{"hop_length": 160, "win_length": 512, "hidden_act": "silu", "head_dim": 32, "qk_norm": false, "num_experts": 16, "experts_per_token": 2, "label_smoothing": 0.05, "weight_decay": 0.04}
Rows from block 9 of a small sound classifier, named by matrix and row number. Rows with one number within an expert belong to one neuron, the router's apart. Each number is 128 + 24 x the weight over its row's rms, rounded and kept within 0 to 255. All counts start at 0. Numbers have three digits each. After the name is the row's rms in percent of the matrix's.
After each expert's rows are labels from the 100 clips, of 14976, where the router gives the expert most weight on average: "loudest" is the band of the loudest frequency at the time of the peak; "top examples" is what is common among them. Only what is clearly more common there than usual is listed. The data: simulated modem signals in the audio band. In brackets: how many of the 100.
# router: router (model.blocks.9.mlp.router.weight, 16x128, trained with AdamW), inputs 0-127
# up: expert up (model.blocks.9.mlp.up, 16x128x128), inputs 0-127
# down: expert down (model.blocks.9.mlp.down, 16x128x128, transposed), outputs 0-127

# expert 9
router.9 084:124091140076117169123173123145146136121154115091121137094117125131128104129141160143110142099151132164130121149130080134076145137161122161152133108086130113182124097135153149114091125150139085136084132110141109114108088097084112116152162153119170143140120104166126099130126120147096138118091097156111108160106118123096135125119116115151170120084113144094141119134095092119142156094103
up.4 123:127103089132112072106115132177164119144117150120120127112082141122136138103124084111081094096133112089110132104119142144148136140120135125134105101126122163122096148124151139084192133130140152138170167103157154122143083090134132096147178109094141127139126114154138085101099124162126121130111177151117147076108125123160165124129139129121142124144142149159139090107136095137170122125126
down.4 111:119144156132095125153118108064146133115120155103156101150201182123147101148109168139138115125132123130135111150128125134129124114118123119140130165146152149140106139128142063130080116121124108101121073129084168139131149132095131128092083135175141147112114128114110088059135112137110105098142116106131116162169124144114115120154118148141105126107114097126145154158115141117076117113116
up.5 115:076124136097132148114108060147116146139105143103156142098104069134146087141149120110131132101100115141137174157113150124131130074149093088152100084143125128139124135137134182123103167117140126148134110126118100117136175124112114170133129084118107078128169138112142162128161109148113138134083129128171164149136125114137165127097128173120105098109123158117143105136129115141149131141120
down.5 118:169155119158148098167134163134149140120141105143115099164130131131130104137116142118143120157158148105141143101150141128161107195141154158100132145091153139121154178125128087113151091140116115121152128141150181096130080115126110111126104155124113195112086138142126114116128125128138144103169102151131098136159129152116116164166144124153106163146120082103127168140171158159131121137138
up.6 089:163150101138103135076132133111132147096169097146102115145131104137143151129118151111105173089127141119084093123138130149113138086118173133162135131132124098119139143090120142100081134079081117116126120105119116095140116153143127094126189176145120139124082088159162184160113145149154143148115121128103129164117112125120126152087150149100146108100126136115143116110140130118120153078125
down.6 084:117161127112105158111109110108107102178120135085136168115144058104118148119127128159164147124131117140136104172127108122121120132162139150085129158118162159147083108154122090139134126150124108111132103137097146172140157110132153154104140157096172117120142128161097123175114121122073151122101132115169162091129075091137124112133113141136124131098168125102122162160120119138108125154113
loudest: 4000 to 8000 Hz (70)
top examples: burst (70); 50 baud (52); 8-FSK (34); modulation: frequency hopping (34)

# expert 11
router.11 086:127115129141100090142132157138145109117151147151110094105167164089149135137176147129147146109178165087087091155155158160149135114149130128098158109137144146094133126095165122107106085125140127155140086158140105169134136137128158092102137095155144140118175111137155163116146102136094154096154135133117156117131168163120141090136135138134116140141108150125159153092155097158135132103154
up.4 086:124114107138116131134165138140111120116139136159084148151163163173072148152093100165112156142107102109142138094110136116145114126141181130134170098128127112137083098142163128113106095167088120139116105114128120094110138091127103106128150110130097101134117100143091165152114112168116096109134135146157096131085132134130133136117122127132105155108162162148149183107143167165113167115100
down.4 089:127103137110119110136069105123114114136123168113112126091159141110134095158132104178149143107108161132142126163092109124097098139150133105158119085079166080122107152105139135123110083155095127135071097117110098126158135107151132122096143152163113142133156121101119145163099137166085137128137191111138131143116128117100145149156084143127101127129152112131115141116149113116106108163159
up.5 072:129117136130118128092113093125104167130093119152118147158172135169142087166150132196119157137089131147122127148106148129149130083117119108190101110103159161145124139149141082125108076158118122129142143131105143119105110089120128075135135123108102136160099133120148167103094182120110100129142107107132117171115110150113133175117109102118136105089105132146128122094119102105125139116132
down.5 073:138143136142118132144048144136110088150126088168126084118124064111102100131119137123100137100095128142139122168106143119116118142125173146104130166118144154111096123155124142135159141121116109144114128184106146118118136135132124069163104115108104125129113132146118101132118131119193091124194155115128092111139165089172141171134115119119139128097138100109134140133134154133147106142136
up.6 100:125145120136081122115064145128102148118114161163105141121119163164064156109130113106139107133076168136125125142149124122117123124118139139093111103137145133104119099094128165134144102116120171107103165095124161161144134119159136116157137104101097139169095118126098125093144184168092108160116147114136115153103143112132111136135137111166116126120135130102162145162102129153134086123182
down.6 092:122097176124111132149143172138161122128113119103122098156117115164147147128140129155144130071085167191106111140089120124106126111127141098151090092117143121144148122116125121126126131139110147161107088148160069118090119077102163149132160163154118123127125096137171122131111136114060080124115110123139099078140173141112137151146130139153109131123107152122105129136140149130140151129113
loudest: 1000 to 2000 Hz (30)
top examples: 400 baud (74); 16-QAM (36)

# expert 6
router.6 103:156158117164153114109120110120121119110106121115122104157175163106131128145113108137147108123092106097093098072100144134122130157168136141179087193131138102110083155154136098155111098114111172113085109102149166131139155178153104139144099151164110132115108129094154130130172153149104129162160152128133135113128151150144119152129127119131095133108144100139126166119154117130097122102132
up.4 177:146127162129087154154132109175136154114125116119108123151113146110094152150119135081117116150144147093109141123114168142120113093131137131135111066121124118147108089163170138137127125147146155094142120151122155135080143150142169127112091122147137135130113118094091091162149124108101169108119165143121134107166158108146154204140105120132145101166103105126132097103134143134168115163160
down.4 103:108124112125149130090153173106139114097124107141131147139157133147125102127145114111137147064123133155124183128126109117108103132137119099166113128171125119134091123136134148146107120157119179136134160083160128120154129124117123115150210180167191110140119133075149104138147100158155133133103145154117133151136147159093130098120101123118155112141160113123104112127085118127110132110091
up.5 115:115108140130121103093108165096134132148162120105086120125122090097104104135138136113169096159116157107131100141150125150105116121122155150134110126129133119117139120129111090160115100120110172175101135177111095094126116115149171134163173138110124104100141172136128163156115097121124132113137050118158121134077128140097118161084112136131134140093115104097156178138107146134162110128121
down.5 067:125131157135128122168146101162136110135134114113093141120164126140124149092107179182111133152114098152125123154100132109153134137133092099129082175158109106129150113120117169148141130146137106118089126133157105144107116176144148127123110125147073151090112094110154120106140119131145121137134181175139113142136157120134108133178130109135068140136093104097154129158175077120117100133135
up.6 029:064132114190169141123178145135150081138116122163153159119136105078064143151183159113120134184135122132134136146149175106142142109093093129084143132115131121138153128131137171099148137125125086163161111098123123144116158125104115141111145117151116141105111143105134129168087109144162110112129152141160105127138122136129132132142132091132139142111083135108155126144112128134151109136154
down.6 052:129159142136053139136086073132114186124145113158088120142120124154088097097136124114179123112082147116170109138134119174150124122134112127177144136147150132119171131118104127189126130117152159100092120122136102136133130124138124126121172129123136120145170097145085127132114120090109081143158137158166157125160115114141119158114180139115104106118136123130145128134125148143119116156140
loudest: 4000 to 8000 Hz (77)
top examples: burst (97); 800 baud (94); fading (82)

# expert 15
router.15 109:126152132157107104115107174111127091119143152138123117110158163083116133173169131106153139083166136106092087135131158110143133098147148124108135147119109127097141107103145114157091087108152144166093083122118104148111135133103156100082145122161140142118163147102143147105100140124096149085124143124128132089149115156123155113112110129108116124130086104108165124096168083153108132091152
up.4 123:125126115134098137111167133095130075096124114163116137148125134137103147155147191149155137104163102120135102118123147125165132127116158137073135123140123162135067112165145141147111124110122191127116129129164099108128115124080100104153154172144113140099177125134141166169152142120101160142125136140162117105116158130111103145126082137117129131158147135104130184103134091119127099109133
down.4 122:120096130119132132131134099122115127175108119110110113109129138093158116134143108078153132208144153153122160130121108118132110153127129113109175164131133101073089148119144111101162121135101085126135132127096107160121104144114178172115104119135089137132125130142140119153152097134126101074147142118131133187112129109129140125143162114120126119119164156142138084169078138127136108092169
up.5 095:155130152165128168142090113110151117098130150108136109098126138110117156181117158129149136064108106109130105132142153068128133123146150123101164099108148128104187129150129146146106090099129143181150126115116127089091128132106099123115182101141156148109125135129149175116126125112144134132151141135135155120139136195115135129106114133154155141128160120126105167118143118160060118119134
down.5 104:094144149124109078113110126097075163107116125134118138138116152133108121085114104123098146154174143149128168110137106121181159137138108155132135175134105112157097151148104087125123145129127144089207140167112127157149111106141150127128101162125129132188137138146152127153128132138099137111139143120128099135136125102092141121132101135091107139171130142129119175167121108133193133126127
up.6 127:143113136139110142166157124106092127083132126131115138095129149121136199116146168166160138089172125129159125134124122119160108105115113117101165114122136147132138114163124106125116142100124188127163159113137093156144139128053161091096126136145121103129160156135132143100125120139175140132107134106111122175112145173112095137131135132122167129150106154130129138159176142079119128150142
down.6 121:113105108164148084112103113102136118141133158114127120153139132091122096156125105106106112200123143076098119134091141118106147102145114115137191147144117128102108124123133125113098132181114143079157158123132108122097125139133130162085080123127119156120088094137140095128139118067103135082176121115098089162122143115116133088123143143121111101135110133145128126132138148121083144120152
loudest: 4000 to 8000 Hz (65)
top examples: fading (99); 50 baud (56)

# expert 3
router.3 119:127127104157105090129122162065106129140090074144104128138121126106141144125125101171157117085109132132110111158144108149137126090080142104130143146110114167095146170117102091112137156123142143143162123186116102089117107131093159131123162090124114103097095172116119148120105090124140149121116150148145179107137119148133097122158098142119118167141109105111128155110135100138118101091137
up.4 086:168123113118121122140098166151107087099139150157123111107126126115097119106155109122165130150114086110158074080125139096169105166116132116122101113150129124117152110163146142135185138131115105151153098128100122127092161144156115152134104109150124152159107152165142116150135150143123108126195096138116101152101113132139118095182119118139106146127138117183111148106113154123140105084093
down.4 087:097153159129116145161123114158108182124118125137139090118102131129125135119125092154100101126103174089095146132137115165113133144092108145124128177100128110161130110119115144102072115085139120110150118082115126148123102173097117110139159146130074142141172107124133141089124113124094158155116110133126115122132127123136128172107169098130157115119117155071147122147127096125074130173105
up.5 092:124087142143106149115123146109124159138092114152160125114148121135138180150117110137163118116093169088116141104088152070138147108136111134117119131114172151097089146102119138118097105150161180119158134117126114101070116121121148171092142086107141136131115098114118163125148092144087138107124132120170081140138113094111123127111089166074143141117122139146116144099113137097127150124120
down.5 095:090128127103112094148131130142141130126168106111138124140101158170113104116131124127132133162171092154176124138125114138141085106130109121150143127193112125134098109116115152106127153099101130134102120134141114147203150140155120134145086159116107124149138141162120097161125142140159105172115152095107132094143120094130149120127210107178125131163130132096152109154142148153135129092150
up.6 119:134153162118181128120166105137106084129130158104130148126103105153148097107131144163167165125139119103108132137114088195122120111158111146151141106089107120167111129121158151110116109121145066110106136177157114126163116140142172139156112140090124134121133128135147126132106089134118113177163104109127137152098126133142139088181127100124153162132116122143125115111119064108133147118112
down.6 142:108106101130126167149134156136124141129126132105147150172185103153135130127146163105121150150122142115118132150139206123114153114087170136114106138141145142087118128123092107160156160167102141158110132151120136074154120128088135108130146152129150133147130169130127118130122152137078150153077135135138116106168149146150132159093160142126118115105134146092177116119092192120118120117121
loudest: 4000 to 8000 Hz (78)
top examples: burst (100); fading (81); 400 baud (51); 200 baud (37)

# expert 0
router.0 130:122117127125137102129135143095170107117151160127133150089150168118160143102151159092118171121164147102112104166136134129143116127122162172085172093130126114120139093109128086113129139138089121153124113132104115143110150113123160094074126107129147171119173145105132138094103105135113160083120161113141092153134114146134158140108133143103137130185119160148160134155183116164106127111129
up.4 072:122169138129127122132119147150131145161144082112101153114136156151126080143114130131103132147101115211158115051083114111116128150136104145166144120134100118165156154157121114147135159126135150155138183148167149110152096116098133099134096142121120121130106130141147097148142157123131093146086118147112158135168125099114157122129163162087080122136129111157145133112104112123122144115134
down.4 092:137100163107074105102146151119128142098101158148115139146159152146157138134103089145184146121162198156150136146127117161114164173126146123117109122127092113114162119107113125099177114156100128111123141134161122133119139093100136177125127122127125153135132150115105145142127124101106115153080098115103111106130124160160128143133182144141121135138139154153124144105160198100095131131135
up.5 097:166146104134132146125175134095123074082125123123144160083137166157150141112101146111110152157153109137148126124149134134136117137157126097108146106127133123117091162099133122085060177141111144159137101145110080156151114107141134138078125155117105131104136133114097117155085112157121125121095081119182113129139154176123125111140162156131099156116124119140134129143125106126123084138160
down.5 097:126108088131087138148124122134138134146107111093119115187116127102119149132100128146149117177133152060124123136127133119111113097131120140189080125126147176142134118144120158143135113109120143115121164110117183122110157162138135132137135088157146113132145153162128105062184144137129104121152145151121158151136122095121142104111136136141150100115078172109116118148149100162097168111124
up.6 110:164134140137139142102121125121183129131075180118112131136132120150117135155177175121123154106148124137130135087121143101098192134115107092117146110162117117149142143190151088142145148158127122139114140097154169177121152131113119102085108154145156121109135170153116137150135161132117126153146122121090150101107151115126096131102138170114133105074147154148110157152098139134152109121121
down.6 103:108130137136122172135153125135127113132125098128179171147137104137108108131115096124080124143100091135121118175125136124134095110152144183081130111124130131127125115093065120099116190096117151129120121147101109115149138112157142156083105132114152120112114135111140085075113132123143123131165109097150127166169103154138129141152096122134156158191096164127122147149131151139137088115122
loudest: 4000 to 8000 Hz (88)
top examples: burst (92); 50 baud (82); on-off keying (58); carrier: 1.5 to 2.5 kHz (54)